From a checkpoint of a small encoder-decoder image transcriber: encoder widths [64, 128, 256, 512].
Rows from block 9 of the image encoder, named by matrix and row number. Rows with one number belong to one neuron. Each number is 50 + 12 x the weight over its row's rms, rounded and kept within 0 to 99. All counts start at 0. After the name is the row's rms in percent of the matrix's.
# fc1: MLP up (encoder.blocks.9.mlp.fc1.weight, 1024x256), inputs 172-255
# fc2: MLP down (encoder.blocks.9.mlp.fc2.weight, 256x1024, transposed), outputs 172-255
fc1.955 100:46 46 58 48 62 49 44 54 59 55 45 60 43 39 51 52 50 65 41 46 64 68 47 45 21 30 69 60 44 46 46 54 46 61 48 36 57 39 62 54 65 46 34 45 49 62 62 82 64 57 44 56 30 65 53 50 52 56 50 24 48 49 76 57 62 42 56 51 56 39 20 36 49 47 50 50 37 50 45 66 62 63 54 46
fc1.956 097:55 42 58 56 84 71 51 64 52 66 65 35 50 41 47 70 36 61 33 74 50 52 46 43 66 38 50 46 58 51 43 55 42 52 51 61 35 68 27 31 63 40 63 60 56 59 30 63 49 52 27 73 71 48 44 60 59 26 51 63 47 35 50 51 39 34 58 51 47 28 47 76 65 56 46 62 42 39 40 41 62 39 53 50
fc1.957 097:54 21 59 61 33 38 61 61 36 33 49 52 52 52 55 40 50 34 36 43 50 62 48 56 57 41 61 53 41 55 54 18 62 45 54 43 72 54 48 27 45 54 52 51 29 48 64 61 40 42 56 47 54 56 44 45 53 48 69 60 57 44 49 63 48 41 61 66 57 51 47 48 54 58 56 51 63 31 26 42 45 52 56 51
fc1.958 097:31 55 31 50 37 44 35 33 42 48 39 54 50 65 29 49 62 50 31 42 45 45 41 43 49 53 54 33 59 42 49 55 50 73 64 36 55 61 61 49 40 41 54 44 58 32 42 71 53 61 67 33 36 54 50 41 49 35 57 66 52 58 56 46 54 62 56 45 57 47 33 48 47 41 43 65 34 45 53 58 34 46 33 38
fc1.959 104:21 47 50 28 69 48 54 61 59 56 30 42 61 25 53 54 38 52 47 44 47 60 39 37 53 83 49 54 60 64 65 58 45 40 38 65 47 60 40 66 19 40 52 67 50 46 47 31 69 46 47 59 81 60 53 38 71 37 76 55 56 37 33 61 55 42 68 49 42 45 39 36 45 48 62 25 56 72 47 53 37 55 31 69
fc1.960 107:53 58 46 47 47 49 42 60 67 47 49 49 44 62 31 54 46 30 42 50 54 09 55 58 47 63 45 42 60 49 51 29 57 42 59 66 46 33 60 61 47 42 44 59 44 50 52 54 44 34 73 45 34 75 67 60 40 58 46 55 59 34 48 35 68 60 58 48 57 52 54 54 58 66 46 68 59 51 60 42 59 56 82 35
fc1.961 094:69 70 53 66 40 41 71 54 48 58 43 38 78 45 61 66 39 55 47 27 61 49 56 64 45 63 51 61 57 50 53 57 81 64 40 54 47 43 54 62 46 66 34 73 53 51 38 56 66 45 50 47 74 63 59 57 55 45 67 57 46 44 82 49 55 58 43 56 28 67 60 56 27 42 26 52 32 37 67 41 43 50 45 26
fc1.962 103:56 54 58 42 39 47 58 67 67 64 36 56 44 48 33 56 47 70 40 52 43 35 40 48 52 63 56 63 23 60 58 46 40 44 47 31 47 46 43 39 39 31 61 25 83 42 42 61 62 48 35 66 63 47 61 59 65 30 47 64 53 57 34 51 61 48 73 55 33 63 42 59 60 24 33 53 46 39 32 34 46 51 46 40
fc1.963 103:68 31 26 47 62 56 51 54 47 42 39 48 36 50 49 44 46 43 36 58 65 38 69 58 60 47 66 49 62 47 66 48 43 73 06 49 76 51 34 45 51 53 70 61 46 61 52 43 49 60 64 48 34 66 46 67 37 70 39 26 56 52 85 57 52 37 46 40 58 70 32 34 45 74 53 34 53 52 35 43 39 62 61 53
fc2.955 098:55 53 50 65 47 41 41 76 52 60 43 60 66 27 33 35 59 62 63 54 75 44 53 48 65 35 66 11 48 46 53 58 52 47 62 48 41 72 54 30 44 59 51 66 57 41 46 43 54 52 32 38 59 53 57 46 30 55 50 70 59 62 49 41 39 47 73 50 19 49 38 61 50 33 48 48 51 62 55 53 43 51 61 58
fc2.956 108:59 53 49 58 32 46 58 54 45 38 59 55 35 52 29 54 63 54 44 44 38 57 35 47 49 27 22 41 55 48 59 52 69 44 29 50 47 42 45 81 66 39 51 49 34 51 68 45 55 45 54 58 49 39 57 54 49 54 45 53 52 31 54 36 64 57 81 49 34 67 64 45 38 64 47 36 54 56 44 66 49 71 48 62
fc2.957 089:60 46 49 47 37 50 43 45 47 45 50 56 36 58 64 63 59 37 43 52 57 46 40 69 47 53 60 38 52 42 36 58 64 43 61 70 45 35 47 62 65 45 43 44 58 43 29 65 24 41 51 54 45 65 32 47 58 37 76 41 33 33 27 29 44 38 48 42 74 50 64 57 57 50 70 62 68 48 40 67 62 23 48 47
fc2.958 108:54 61 52 45 58 38 52 51 43 66 44 41 55 44 43 53 48 43 52 57 49 63 35 47 46 41 47 60 57 55 76 54 58 42 61 58 61 50 57 55 56 56 24 42 62 71 50 61 46 48 32 85 63 49 30 65 65 52 44 36 59 44 50 69 67 54 55 40 46 48 55 47 22 49 70 31 34 51 47 30 41 70 37 39
fc2.959 103:55 65 54 57 29 64 59 49 55 51 56 52 51 48 46 28 31 51 38 59 67 54 48 53 64 41 79 33 59 52 47 41 46 63 61 55 64 53 63 44 64 51 73 49 45 53 47 51 53 54 58 65 46 40 61 72 54 46 41 52 31 37 69 58 48 57 40 55 69 55 48 49 60 46 41 45 55 15 67 56 65 42 58 60
fc2.960 107:45 33 47 39 42 64 58 49 56 48 36 54 32 35 51 58 43 51 58 40 69 60 67 65 55 43 21 40 55 62 52 36 34 51 62 68 42 61 51 38 47 74 38 50 56 31 41 29 51 47 77 54 51 41 34 63 43 69 73 37 58 36 60 62 47 64 53 52 29 54 58 56 34 32 58 40 61 40 49 47 56 39 37 66
fc2.961 103:60 40 61 47 60 52 55 62 48 54 45 55 35 39 47 40 38 39 62 55 45 50 44 35 46 23 22 30 58 38 37 29 33 45 76 71 56 71 43 46 41 41 61 41 60 61 61 34 48 57 39 23 48 51 44 35 62 62 41 37 63 41 54 39 59 74 36 30 39 33 38 31 76 41 69 51 55 62 42 62 55 35 71 50
fc2.962 100:52 52 40 39 36 59 30 66 54 38 48 41 42 49 30 52 53 68 53 28 42 64 34 43 26 52 64 49 45 53 54 58 28 32 49 55 45 41 40 59 52 69 47 54 48 62 58 59 18 31 57 48 59 57 59 39 56 68 55 64 69 67 63 46 41 39 34 63 34 50 59 38 76 42 74 36 61 57 45 56 66 54 39 63
fc2.963 112:29 36 47 34 40 56 36 49 39 47 61 51 54 45 63 56 51 37 45 42 62 49 69 56 48 49 45 46 35 40 64 47 43 30 76 50 47 48 52 60 37 37 54 47 44 50 56 43 55 51 50 45 55 48 33 31 70 50 73 85 41 32 07 69 45 66 35 46 61 34 68 48 61 54 39 37 39 64 69 59 45 52 50 48